{
  "depths": [2, 2, 6, 2],
  "precondition_frequency": 50,
  "batch_size": 64
}
Rows from block 2 of a small image classifier, named by matrix and row number. Rows with one number belong to one channel. Each number is 50 + 15 x the weight over its row's rms, rounded and kept within 0 to 99. All counts start at 0.
After each channel's rows are labels from the 100 images, of 14976, where the channel reaches its highest value: "lies over" is the class under the peak. Only what is clearly more common there than usual is listed. The data: rosettes with rotational symmetry. In brackets: how many of the 100.
# convs1: first pointwise conv (model.blocks.2.convs.1.weight, 192x96x1x1), inputs 0-95
# convs3: second pointwise conv (model.blocks.2.convs.3.weight, 192x192x1x1, transposed), outputs 0-63

convs1.109:58 54 56 55 27 62 64 67 36 43 39 64 37 27 44 69 31 54 62 56 72 22 39 35 29 68 19 25 43 55 55 42 45 51 61 45 57 57 38 72 55 69 18 89 23 53 45 65 45 35 46 42 46 33 37 45 55 60 34 52 58 24 45 56 61 93 49 62 42 32 65 71 30 40 40 48 36 82 61 44 65 58 67 38 48 26 48 52 47 39 63 48 52 64 51 62
convs3.109:74 56 61 60 61 58 53 35 25 33 64 64 31 59 46 46 59 63 27 64 40 49 76 62 44 36 36 53 51 53 12 42 39 40 75 73 59 21 48 62 53 37 52 09 29 34 43 63 45 48 14 41 59 41 34 42 56 46 55 59 44 58 46 74
lies over: rosette (75)

convs1.35:33 33 34 65 56 60 58 56 55 41 63 55 38 37 36 81 22 24 44 57 63 57 50 47 31 51 33 46 54 26 78 56 55 32 57 34 65 38 40 64 67 42 63 46 20 72 43 47 46 58 52 36 36 19 44 40 44 49 48 54 82 40 42 56 47 48 65 45 51 46 43 51 39 51 21 44 53 83 52 60 35 39 52 34 60 23 36 26 32 24 63 53 46 27 23 15
convs3.35:57 46 74 16 63 54 72 59 47 56 71 36 67 47 56 51 31 34 58 36 49 50 50 24 42 43 51 59 70 74 26 60 58 73 33 42 62 83 58 35 46 56 47 85 68 39 49 58 63 67 91 49 35 51 70 43 57 34 47 55 46 50 51 53
lies over: backdrop (85)

convs1.125:44 40 53 35 37 48 29 66 52 58 35 50 74 76 43 50 90 50 42 61 85 60 31 46 64 56 35 45 59 16 22 66 52 45 36 65 45 44 54 25 52 65 46 47 95 49 61 36 49 43 44 61 34 39 37 75 47 44 68 56 68 63 22 54 54 23 52 75 63 48 33 42 63 37 73 33 54 43 47 59 52 63 33 41 47 60 62 50 39 45 44 42 43 22 39 28
convs3.125:55 12 55 72 65 66 33 37 31 83 74 52 29 60 46 60 41 35 59 46 55 28 40 66 51 76 54 65 61 52 69 40 39 66 58 40 46 51 12 16 25 52 62 80 68 47 70 72 53 53 42 58 43 44 62 39 46 62 64 47 45 31 33 52
lies over: rosette (81)

convs1.48:41 66 33 51 32 64 60 46 50 49 57 24 37 53 72 48 32 21 58 48 71 49 63 62 45 69 21 53 57 71 41 44 54 44 74 56 61 53 44 37 54 13 37 46 61 46 16 55 70 33 53 55 00 40 43 57 45 57 50 80 48 59 55 65 38 56 39 34 64 63 42 40 54 72 65 69 47 51 47 61 39 48 28 73 24 46 47 61 42 72 63 43 72 70 28 59
convs3.48:50 34 52 70 44 30 50 27 52 31 41 66 52 55 45 50 68 55 47 42 63 57 31 66 59 71 28 43 39 57 57 52 18 73 40 48 40 49 88 61 45 73 56 45 29 44 47 44 72 82 55 46 72 29 40 42 24 74 56 36 72 51 40 75
lies over: backdrop (85)

convs1.5:62 43 38 34 20 43 45 56 49 42 33 44 26 48 52 46 51 59 58 41 51 46 46 32 74 30 13 70 27 42 36 43 65 41 57 40 66 40 59 46 50 77 40 42 26 58 41 46 27 56 59 52 00 47 42 59 48 64 62 52 56 35 62 53 40 24 39 75 56 45 66 59 43 41 58 45 63 66 47 43 54 58 48 29 60 38 71 45 49 51 67 54 00 41 53 66
convs3.5:41 42 38 63 59 55 57 71 50 47 83 57 46 73 64 72 61 51 72 32 58 64 00 33 42 73 39 48 40 59 60 33 26 55 46 69 35 47 67 45 51 44 66 48 32 70 42 58 69 31 36 28 50 75 46 79 46 38 66 48 46 35 50 48
lies over: rosette (92)

convs1.98:49 54 45 38 42 36 44 48 66 56 69 74 58 42 51 49 42 40 60 56 59 42 54 59 57 42 20 61 48 39 41 54 99 37 43 70 77 44 55 59 34 70 59 22 52 46 61 48 65 57 60 53 49 57 43 34 57 55 16 54 47 51 43 60 43 33 26 35 79 44 32 63 21 55 22 37 34 73 46 41 58 46 70 71 43 59 40 45 50 28 65 42 85 53 82 72
convs3.98:60 11 41 64 54 54 78 34 46 86 54 64 39 43 50 46 38 18 71 54 83 41 31 39 37 49 69 33 64 57 55 41 16 38 68 74 77 54 48 54 41 44 20 63 74 55 41 48 37 44 83 70 46 57 69 57 63 67 53 36 30 02 53 52
lies over: backdrop (96)

convs1.126:53 49 44 55 49 52 66 70 44 26 45 52 50 53 33 34 32 21 43 64 56 46 53 36 36 62 29 33 41 53 44 30 38 31 55 52 93 60 61 34 52 94 45 55 46 19 44 61 58 54 41 47 44 46 37 62 50 59 37 59 39 35 62 65 45 63 25 99 48 61 56 57 24 49 62 44 47 71 56 44 39 31 76 46 62 29 50 65 75 50 70 47 36 35 57 70
convs3.126:58 42 63 67 55 60 35 30 34 36 36 83 29 64 31 42 52 44 44 66 50 62 50 69 62 65 43 70 53 70 42 60 42 44 66 49 44 37 58 45 29 38 71 25 43 36 52 72 33 46 31 26 42 66 55 69 36 35 57 37 72 43 33 57
lies over: rosette (99)

convs1.145:67 67 49 47 64 34 41 28 84 29 43 67 46 63 60 40 53 39 31 65 49 56 46 69 55 29 47 63 51 21 47 31 58 53 38 50 22 54 31 39 51 34 86 39 29 48 38 48 53 73 50 70 62 43 60 38 54 56 56 47 55 54 73 53 68 49 65 16 29 32 34 43 46 70 69 26 52 70 43 29 49 43 55 57 47 37 53 56 77 42 52 53 75 64 70 88
convs3.145:48 35 52 62 37 46 62 58 63 56 63 51 49 50 43 70 72 68 63 49 52 55 36 59 47 13 18 73 63 48 43 27 56 50 36 57 48 38 27 44 39 41 60 54 15 36 42 39 68 41 25 41 58 69 62 61 40 59 48 39 60 21 38 64
lies over: backdrop (88)

convs1.131:17 65 55 58 60 72 51 40 52 68 41 66 70 66 49 74 48 69 39 36 69 48 40 22 74 34 78 71 44 23 67 50 59 73 23 35 65 44 29 46 54 49 47 35 80 41 72 65 55 75 40 15 68 51 53 51 44 42 57 66 44 29 42 36 45 34 41 42 33 41 36 60 42 39 66 64 67 50 62 37 56 42 51 59 54 46 63 46 36 67 34 51 22 67 65 62
convs3.131:62 33 83 39 51 78 57 60 75 58 43 44 44 52 53 45 50 61 60 57 71 55 40 59 39 51 53 48 52 72 63 05 44 50 58 33 32 31 57 31 37 49 49 47 60 61 60 51 55 81 64 53 62 39 34 68 65 74 41 69 49 78 41 64
lies over: backdrop (86)

convs1.9:40 55 44 34 63 34 73 35 66 52 47 67 67 38 80 70 45 30 88 60 73 38 38 76 67 45 39 68 59 50 23 76 29 65 44 49 45 32 19 28 38 26 60 52 46 43 38 33 64 67 47 76 47 54 55 50 51 62 39 68 61 53 68 64 36 48 36 15 64 43 43 44 45 53 38 41 56 57 43 16 58 48 33 78 56 29 54 46 58 46 58 32 61 52 41 55
convs3.9:63 37 30 38 54 78 37 54 46 48 37 61 60 55 44 23 46 48 55 52 46 58 54 47 77 43 89 38 38 40 47 95 49 29 63 52 55 54 58 53 62 58 57 61 66 70 73 66 25 70 75 52 06 41 58 59 49 30 68 43 44 56 50 43
lies over: backdrop (100)

convs1.177:58 66 55 67 29 46 68 48 43 65 54 76 37 39 34 57 46 37 52 84 67 04 29 39 26 61 09 47 48 58 47 66 70 31 69 66 53 59 31 75 55 55 57 49 43 52 48 52 66 41 63 50 48 36 43 52 34 49 30 44 47 32 54 45 63 60 50 70 59 43 58 46 31 48 53 70 56 79 84 31 58 70 49 55 53 24 37 67 68 49 50 56 48 39 60 80
convs3.177:64 58 49 79 65 68 52 23 30 46 49 40 33 68 42 34 63 42 31 65 46 45 80 41 45 20 50 60 56 64 28 42 57 35 80 51 36 52 62 45 51 57 65 31 32 53 51 51 56 31 51 29 59 38 22 54 75 31 59 45 62 50 41 69
lies over: rosette (89)

convs1.174:61 58 54 37 64 24 28 44 61 38 41 37 36 58 62 41 25 43 42 68 30 18 45 68 19 37 59 75 60 58 23 41 58 23 20 39 22 45 41 53 43 75 42 39 55 43 14 55 63 45 50 28 49 49 82 32 48 56 66 82 43 61 46 53 39 34 57 30 65 39 53 52 44 47 48 26 51 74 43 68 65 28 44 48 48 38 63 50 42 49 40 50 41 78 45 44
convs3.174:44 45 55 52 50 95 54 58 45 46 44 48 36 49 26 59 68 61 54 37 64 38 35 53 54 28 07 71 63 44 52 26 61 56 36 42 57 62 46 16 27 53 63 49 51 53 59 69 51 42 29 28 76 41 46 56 69 71 60 66 53 26 43 57
lies over: backdrop (88)

convs1.83:49 68 58 38 30 25 57 49 68 66 68 56 52 45 49 60 38 25 42 47 67 39 52 66 39 43 38 69 62 52 63 51 28 35 77 40 45 40 45 54 45 50 38 30 70 36 17 48 76 31 51 73 14 42 67 65 54 33 50 64 32 76 55 51 58 58 47 26 49 73 40 34 52 63 55 47 51 63 42 37 54 52 40 62 13 26 59 67 70 73 64 50 84 52 53 70
convs3.83:50 86 52 20 58 34 38 56 47 60 55 59 50 47 69 52 30 46 41 56 23 54 57 50 63 50 59 51 70 34 39 50 50 21 47 70 57 47 41 44 66 34 37 56 58 74 77 38 20 33 37 57 29 74 58 35 71 24 58 46 47 58 80 28
lies over: backdrop (99)

convs1.160:72 49 47 48 53 68 50 49 61 71 44 59 46 55 13 51 40 60 53 40 55 47 63 33 51 52 38 35 55 65 60 52 37 35 33 57 57 28 58 44 60 54 61 40 47 46 66 51 58 67 61 47 64 49 27 68 72 53 43 68 57 40 43 45 40 84 63 28 62 24 51 35 31 40 39 60 72 48 40 93 39 45 36 40 61 53 11 64 74 19 50 67 88 51 48 19
convs3.160:44 28 35 57 68 66 80 40 62 55 34 61 60 73 23 40 33 43 74 58 46 54 31 47 22 43 43 76 65 51 21 28 37 59 47 57 53 47 62 45 64 51 45 35 82 63 15 32 40 46 65 37 21 36 36 51 66 32 38 26 50 62 75 48
lies over: backdrop (92)

convs1.73:51 67 49 45 61 85 62 56 48 86 47 48 48 89 52 64 46 29 44 63 70 59 46 36 54 39 33 49 60 22 78 45 43 51 07 44 84 59 57 59 51 58 43 40 28 55 38 63 63 72 53 36 70 45 83 35 45 54 64 52 44 46 44 46 44 24 49 29 39 30 50 72 41 38 56 56 40 66 47 33 48 58 70 38 58 63 54 44 36 46 40 66 34 84 55 47
convs3.73:52 77 33 58 61 36 60 26 40 54 43 31 50 34 47 49 67 42 14 54 41 61 52 42 47 46 21 53 45 52 43 55 79 45 40 72 43 63 50 86 56 27 58 38 49 06 39 42 38 49 40 54 64 52 48 49 40 33 56 50 61 36 41 44
lies over: backdrop (97)

convs1.37:40 77 63 53 45 58 51 70 53 72 60 33 54 75 31 41 55 33 73 38 46 32 61 29 61 32 40 59 51 54 68 35 38 44 06 74 54 64 41 45 54 63 55 61 24 50 54 69 41 63 55 34 60 53 68 51 44 58 43 78 36 52 18 47 43 63 64 30 59 49 51 56 47 49 10 33 56 56 53 69 64 42 24 51 26 50 17 43 48 46 67 38 35 38 34 28
convs3.37:51 54 53 26 20 17 28 70 46 33 36 46 63 39 76 52 49 69 74 34 60 56 61 54 37 41 36 43 26 46 58 57 81 59 49 51 64 40 64 48 59 56 67 46 21 29 55 48 39 39 18 52 71 46 35 48 30 64 40 42 55 53 34 64
lies over: backdrop (86)

convs1.187:65 47 51 48 57 27 56 23 70 65 69 71 35 34 67 51 21 48 48 53 49 43 56 28 33 35 25 71 67 24 53 31 34 52 41 49 52 56 46 45 35 44 46 33 29 70 35 49 57 43 40 30 46 53 67 53 64 45 16 63 41 60 47 57 36 45 50 48 80 27 65 40 34 45 52 32 49 43 72 27 51 69 30 65 09 54 52 52 47 57 58 76 55 75 26 36
convs3.187:32 16 31 55 58 64 40 41 34 52 33 24 45 44 63 39 76 48 48 28 73 43 42 38 54 34 30 54 47 63 48 69 61 51 54 49 34 43 41 53 42 70 58 57 72 41 25 84 61 64 35 36 54 32 45 34 36 71 43 67 71 27 44 45
lies over: backdrop (83)

convs1.140:57 51 46 76 42 39 61 58 33 36 38 77 38 29 54 53 64 76 61 56 37 28 41 31 50 50 28 63 62 09 52 42 54 42 58 32 64 35 60 36 35 36 44 70 46 67 11 27 36 52 54 34 38 57 25 53 34 41 48 63 40 28 54 45 33 50 47 69 55 20 54 44 58 35 59 49 39 11 52 44 43 40 56 28 35 54 71 56 46 79 37 26 55 41 46 67
convs3.140:25 73 36 60 50 62 46 38 41 60 73 35 69 70 90 67 77 60 73 62 64 48 55 69 61 42 58 26 34 41 57 09 09 46 62 41 40 55 56 55 51 54 54 82 62 61 26 38 72 22 38 60 41 54 55 60 44 63 45 84 62 63 42 55
lies over: rosette (84)

convs1.106:34 75 38 38 56 35 42 42 61 46 82 40 60 27 32 52 20 11 49 43 55 43 49 55 49 29 38 63 37 52 33 48 37 37 66 44 47 59 59 46 63 35 27 50 50 60 23 76 52 41 55 37 27 27 49 40 58 43 55 80 71 65 38 45 38 60 67 33 42 43 56 31 51 52 71 27 49 77 46 44 48 51 47 58 44 36 70 97 49 67 61 37 64 74 57 46
convs3.106:44 29 35 94 29 34 52 56 57 48 54 37 54 58 58 67 81 50 64 34 65 39 63 53 52 45 28 37 30 55 59 43 61 67 49 38 36 53 55 78 58 76 46 44 47 51 22 36 85 62 56 39 60 44 50 47 34 58 35 45 53 34 32 44
lies over: backdrop (90)

convs1.49:37 55 54 33 59 69 55 44 56 43 29 64 68 81 67 76 40 82 57 65 66 35 40 26 30 54 59 50 48 68 68 71 60 58 24 45 72 45 36 52 48 69 55 41 51 48 51 59 48 54 56 33 28 51 60 41 50 58 70 47 35 34 53 43 31 43 36 40 65 58 54 60 32 37 27 48 66 15 63 76 60 73 30 51 35 26 13 17 57 41 44 44 54 47 42 61
convs3.49:47 61 41 27 51 50 48 28 37 50 38 52 57 36 39 35 44 56 38 31 43 65 14 56 39 42 23 55 52 50 59 51 66 70 33 62 46 60 71 42 44 67 48 49 36 23 33 53 53 65 37 78 95 33 29 50 50 25 36 66 63 37 39 40
lies over: backdrop (93)

convs1.167:65 63 61 38 66 39 31 51 49 62 66 71 38 93 62 43 44 41 37 55 53 71 53 51 31 55 33 33 59 42 60 48 62 52 00 57 51 51 62 39 56 50 41 60 30 70 52 65 66 63 66 61 31 71 30 65 70 51 67 44 41 51 48 44 75 28 53 37 18 54 58 62 31 12 42 52 65 58 53 52 46 45 57 59 51 76 54 69 54 54 34 46 23 46 33 52
convs3.167:50 48 53 65 66 67 67 27 48 57 45 38 39 61 64 40 49 30 55 37 57 56 54 75 21 61 95 66 44 44 60 55 44 40 59 54 47 44 49 61 39 63 60 70 70 58 66 67 55 62 78 60 33 52 47 26 56 48 51 47 24 50 73 25
lies over: backdrop (85)

convs1.148:38 28 58 28 61 58 53 61 63 60 63 51 44 65 63 48 35 59 56 65 72 38 41 50 25 31 59 68 58 27 33 55 56 14 35 31 25 54 69 57 29 60 29 44 62 46 41 66 58 37 58 32 54 50 52 43 51 40 66 69 62 54 66 39 99 45 48 67 59 50 61 47 56 63 72 60 42 19 48 60 62 21 37 76 38 53 53 70 38 45 35 28 72 46 57 56
convs3.148:76 70 44 36 33 33 79 12 44 62 53 56 13 56 75 51 42 41 33 46 58 43 63 69 54 68 37 69 41 57 71 48 30 52 47 53 65 55 29 42 40 40 52 41 44 51 55 62 47 23 69 46 37 41 58 58 54 30 60 54 29 45 45 60
lies over: rosette (81)

convs1.101:67 23 54 64 27 53 50 48 52 09 58 79 51 30 83 66 59 54 37 39 25 58 53 45 63 39 35 55 41 56 38 44 53 32 60 51 08 46 54 64 66 62 38 36 36 37 67 42 65 02 48 26 43 32 41 59 51 52 52 45 53 67 47 43 65 57 64 50 55 22 43 54 49 35 55 40 61 71 48 53 55 62 48 58 53 38 63 63 70 48 64 45 57 88 30 64
convs3.101:70 59 68 22 54 18 48 60 48 20 59 55 48 38 44 41 43 79 63 49 21 46 50 50 46 54 36 56 45 52 40 46 57 78 25 66 48 38 46 81 58 44 67 51 23 22 43 56 57 46 15 60 68 53 45 46 34 54 52 41 53 66 46 58
lies over: rosette (88)

convs1.88:52 72 60 38 56 41 30 69 63 58 49 51 40 65 41 58 52 32 67 11 59 64 48 25 39 45 80 27 35 44 89 48 42 38 33 38 47 49 42 50 65 51 38 34 30 55 81 58 46 60 49 30 54 49 43 66 59 56 45 44 46 67 28 40 19 57 52 51 56 22 45 41 30 35 20 55 64 49 37 68 68 63 50 36 45 53 13 41 48 29 68 51 61 36 28 29
convs3.88:45 45 45 84 75 70 88 35 49 41 59 62 52 60 20 44 27 50 52 58 28 41 49 53 52 37 69 79 68 63 44 69 38 21 59 82 51 61 38 52 52 35 42 50 69 46 33 62 61 52 59 60 44 47 48 47 45 45 57 25 21 51 51 37
lies over: backdrop (90)

convs1.111:51 66 56 49 63 25 52 67 43 66 68 59 41 42 65 45 33 53 45 46 60 23 56 30 48 41 43 66 52 52 43 71 80 44 30 85 62 53 43 46 65 90 23 20 70 39 49 71 57 65 44 53 35 34 57 62 52 44 42 29 46 43 47 46 34 43 51 13 65 81 78 73 46 73 53 40 57 20 66 52 43 52 45 48 27 46 48 34 45 30 56 64 39 51 50 46
convs3.111:60 14 65 43 54 35 52 60 61 48 82 34 39 75 44 34 17 38 57 47 56 42 51 54 58 58 62 64 44 61 32 26 34 20 40 40 84 56 45 65 62 51 51 66 82 65 31 72 36 64 62 56 35 54 53 41 48 37 49 40 55 44 69 65
lies over: backdrop (97)

convs1.191:30 44 63 46 78 41 38 51 54 54 49 67 93 43 72 57 27 21 48 49 59 46 45 52 31 44 55 64 40 34 35 66 57 40 51 32 56 56 31 24 48 75 70 29 78 55 38 71 72 51 66 56 35 67 45 54 54 62 29 74 29 60 61 61 40 68 61 38 61 35 53 55 41 52 43 55 69 40 74 20 47 65 36 54 43 23 46 62 60 55 67 48 38 35 84 46
convs3.191:40 86 73 49 48 60 79 48 60 37 36 39 48 64 54 39 34 53 40 51 45 82 41 57 38 56 39 65 59 53 50 29 73 41 29 59 49 45 76 30 42 36 38 42 39 44 48 33 46 58 47 61 66 80 49 49 50 33 33 67 54 53 54 52
lies over: backdrop (100)

convs1.52:47 52 53 53 44 98 34 37 58 75 54 58 50 83 48 55 52 42 36 47 61 63 49 56 56 48 23 68 53 44 39 37 43 31 18 53 55 59 68 36 52 67 33 54 37 30 34 41 51 54 57 39 67 51 40 39 41 23 45 60 46 58 67 55 28 40 52 25 17 19 25 39 24 16 53 40 34 86 57 37 57 40 68 48 45 38 42 41 50 52 53 73 61 60 41 54
convs3.52:62 67 34 52 70 49 61 46 58 88 63 34 64 77 93 59 54 55 41 37 51 63 56 39 51 68 71 61 64 31 70 46 33 63 75 53 28 69 58 40 49 39 25 42 55 39 44 51 39 53 50 85 63 72 43 76 44 36 57 42 43 61 36 59
lies over: backdrop (100)

convs1.110:49 48 55 63 41 61 44 49 47 60 49 69 52 65 45 27 40 46 45 53 13 52 53 56 35 46 37 50 57 40 31 57 57 58 22 59 59 33 48 58 49 60 47 24 50 48 38 34 65 46 49 67 47 58 10 42 54 69 53 85 15 34 77 43 36 43 61 77 50 44 46 60 59 58 68 40 29 85 55 72 44 53 55 39 35 24 36 53 30 31 46 62 29 47 29 91
convs3.110:44 58 50 82 49 41 44 48 64 33 52 66 54 30 32 56 32 53 48 54 45 37 60 51 75 61 77 59 49 60 64 68 55 27 39 67 52 76 25 63 59 53 55 52 38 74 53 64 87 55 49 43 66 43 45 53 68 32 93 43 49 53 40 76
lies over: rosette (80)

convs1.99:52 20 46 50 53 60 66 62 55 30 72 14 34 57 59 33 56 44 26 41 67 54 53 54 54 58 77 71 58 51 39 63 55 44 45 47 65 75 51 50 66 34 50 27 69 51 62 53 30 38 53 18 40 30 35 26 56 51 51 82 54 68 24 49 46 40 40 54 52 35 38 81 73 19 27 53 45 52 25 35 51 29 54 52 57 80 72 52 48 53 58 60 31 41 41 55
convs3.99:63 38 46 28 57 52 36 64 47 47 51 43 59 38 24 48 67 26 58 38 43 71 45 58 59 70 55 59 41 61 65 57 55 41 49 60 48 45 28 27 64 48 20 44 70 40 75 68 42 63 73 74 50 42 32 23 42 63 53 56 60 25 40 53
lies over: rosette (99)

convs1.3:42 47 65 64 48 64 48 42 78 55 31 47 15 75 80 41 26 37 72 49 24 59 43 33 60 55 32 88 57 31 36 41 49 42 58 39 70 41 65 39 61 43 46 61 28 56 63 32 56 65 53 27 42 66 56 60 54 59 20 69 32 89 46 48 33 20 45 59 41 46 38 72 59 52 53 69 46 49 53 42 52 55 58 51 46 36 58 66 58 56 66 38 28 75 56 67
convs3.3:82 47 50 62 42 39 46 35 57 45 46 32 45 28 53 56 46 48 53 60 54 47 44 52 36 53 85 30 54 63 38 74 45 43 51 22 60 57 20 50 45 44 20 33 57 45 55 55 13 72 43 45 56 26 59 28 39 41 61 54 59 29 46 82
lies over: rosette (83)

convs1.61:57 39 39 43 21 38 50 36 60 56 39 73 32 34 56 52 68 60 70 54 42 53 43 18 43 40 24 84 47 40 47 56 49 40 58 26 67 27 67 51 52 48 74 20 57 58 49 05 25 34 43 28 25 56 32 54 25 44 59 55 48 57 47 48 23 35 60 68 62 23 58 45 40 52 50 34 29 37 31 46 68 52 40 40 61 41 46 58 49 64 47 51 18 57 42 44
convs3.61:25 68 36 66 57 73 52 63 29 71 65 52 40 76 73 68 70 67 51 30 58 53 29 61 59 65 35 43 41 44 53 26 43 57 60 38 31 45 68 29 42 46 81 58 44 49 33 37 85 49 51 40 40 91 60 57 66 57 46 68 44 50 39 44
lies over: rosette (86)

convs1.107:59 79 39 65 56 55 56 31 52 60 44 76 62 48 64 58 11 37 62 44 67 25 42 71 40 65 28 65 67 51 45 54 48 30 50 47 39 58 26 74 37 60 22 59 66 18 50 40 43 34 46 43 74 58 47 40 36 72 17 44 43 72 42 55 57 66 31 70 66 63 55 59 33 44 59 23 43 78 59 34 58 41 58 32 45 45 33 63 58 54 36 41 51 50 76 66
convs3.107:49 48 78 51 54 40 52 44 41 64 38 62 35 46 52 51 38 65 40 71 55 39 44 35 45 50 39 57 78 48 44 45 44 41 38 15 38 58 67 18 47 61 53 39 32 29 46 58 44 42 45 48 62 51 74 63 58 64 49 31 56 21 44 63
lies over: rosette (95)

convs1.54:43 77 44 36 52 63 31 46 72 61 62 45 40 73 39 49 58 36 53 68 45 37 42 90 52 49 44 63 46 48 51 43 43 45 05 61 39 42 29 53 84 63 51 42 41 33 27 46 60 43 78 76 72 57 73 29 67 74 73 64 40 68 65 53 19 34 48 33 26 42 66 38 54 25 52 35 61 67 39 44 60 30 57 46 42 52 36 60 51 47 63 52 56 46 38 44
convs3.54:47 27 53 55 38 18 51 65 50 33 57 43 68 49 54 44 75 72 70 58 46 41 55 35 34 46 14 43 35 52 37 63 78 91 52 49 48 50 44 63 59 67 57 48 00 69 46 35 51 64 25 16 51 46 34 42 23 56 43 46 55 57 28 36
lies over: backdrop (98)

convs1.181:59 67 36 60 52 56 67 71 37 20 52 63 36 36 32 49 34 27 47 64 59 29 41 37 38 74 23 28 27 46 44 42 41 27 55 54 71 57 54 57 56 93 29 69 38 35 42 54 59 43 35 48 41 35 48 55 55 60 44 56 59 23 57 50 52 78 37 86 49 42 64 61 27 49 50 46 39 78 40 49 52 47 76 51 55 16 54 61 72 48 74 60 41 62 53 62
convs3.181:27 53 39 31 36 40 58 69 68 57 40 19 71 42 54 61 52 54 56 41 63 32 38 37 37 53 71 29 42 30 71 43 60 51 37 39 47 66 53 52 66 67 39 88 71 56 54 45 59 58 76 69 46 37 58 31 57 64 48 63 41 57 66 31
lies over: rosette (93)

convs1.95:43 66 42 38 79 49 56 56 74 70 62 58 40 65 42 64 71 49 55 45 61 49 53 37 28 37 15 65 59 41 68 59 69 29 53 68 57 48 55 37 43 27 22 30 51 48 54 74 73 53 41 51 05 44 44 65 59 36 49 67 25 73 63 50 32 34 60 47 63 58 56 28 45 45 39 62 47 49 40 52 39 41 23 49 12 31 69 44 68 51 56 69 60 73 43 40
convs3.95:47 26 38 54 51 37 35 39 39 51 39 65 56 35 59 56 55 66 78 51 51 50 52 50 32 41 24 46 24 61 51 53 71 99 59 23 44 48 42 35 42 60 56 48 35 57 18 36 71 49 40 39 77 14 51 63 41 87 46 72 62 61 37 61
lies over: backdrop (87)

convs1.165:45 55 42 38 40 58 58 56 46 20 57 75 29 41 50 38 28 47 51 48 07 35 41 41 65 46 18 69 49 48 44 41 76 39 70 43 44 49 53 35 54 69 24 46 21 32 56 52 52 67 47 42 00 43 44 72 57 66 48 58 44 35 51 51 41 44 47 68 43 48 73 53 45 37 54 49 44 78 56 45 50 52 66 41 50 30 69 56 58 57 58 66 03 41 50 70
convs3.165:69 54 55 42 33 50 46 41 54 63 27 21 62 15 50 39 58 54 38 60 45 30 84 70 54 25 64 36 54 44 51 62 80 33 59 20 50 44 43 60 43 63 32 63 65 41 50 41 38 73 63 65 56 30 53 18 53 61 27 66 56 63 49 43
lies over: rosette (91)

convs1.175:43 47 45 34 31 65 49 56 46 28 64 76 25 62 63 44 41 48 64 57 08 37 50 33 60 33 23 70 54 46 41 38 61 51 64 33 51 48 54 22 63 56 04 52 24 44 56 49 44 76 55 34 12 66 55 77 48 60 38 63 32 39 41 54 35 44 43 46 37 50 60 51 49 40 46 50 50 70 55 34 48 52 67 52 57 17 69 50 53 61 55 69 15 49 56 60
convs3.175:25 48 50 54 61 51 59 59 43 40 62 77 45 99 41 69 42 52 59 36 48 59 24 20 41 67 33 64 42 46 52 33 12 63 42 76 50 57 60 39 62 46 81 43 34 70 61 64 66 32 47 30 48 58 45 76 58 48 70 29 51 50 43 43
lies over: rosette (94)

convs1.2:43 00 63 36 31 38 70 57 64 46 67 32 56 64 56 45 84 47 40 78 66 32 56 48 37 50 73 67 68 46 22 56 59 41 41 49 57 60 47 62 58 31 44 24 52 43 66 58 59 25 42 28 43 47 25 44 49 50 46 48 67 79 25 28 57 61 47 53 50 39 57 77 58 41 27 66 65 19 43 56 64 56 55 52 75 57 59 48 56 40 58 47 30 32 67 49
convs3.2:40 39 60 23 63 50 33 77 48 45 51 53 70 35 28 50 41 32 63 57 52 48 53 39 66 70 54 44 54 60 57 34 43 39 40 28 58 56 60 27 56 40 48 70 72 62 52 47 59 64 77 59 58 47 53 39 37 31 57 58 57 45 51 43
lies over: rosette (96)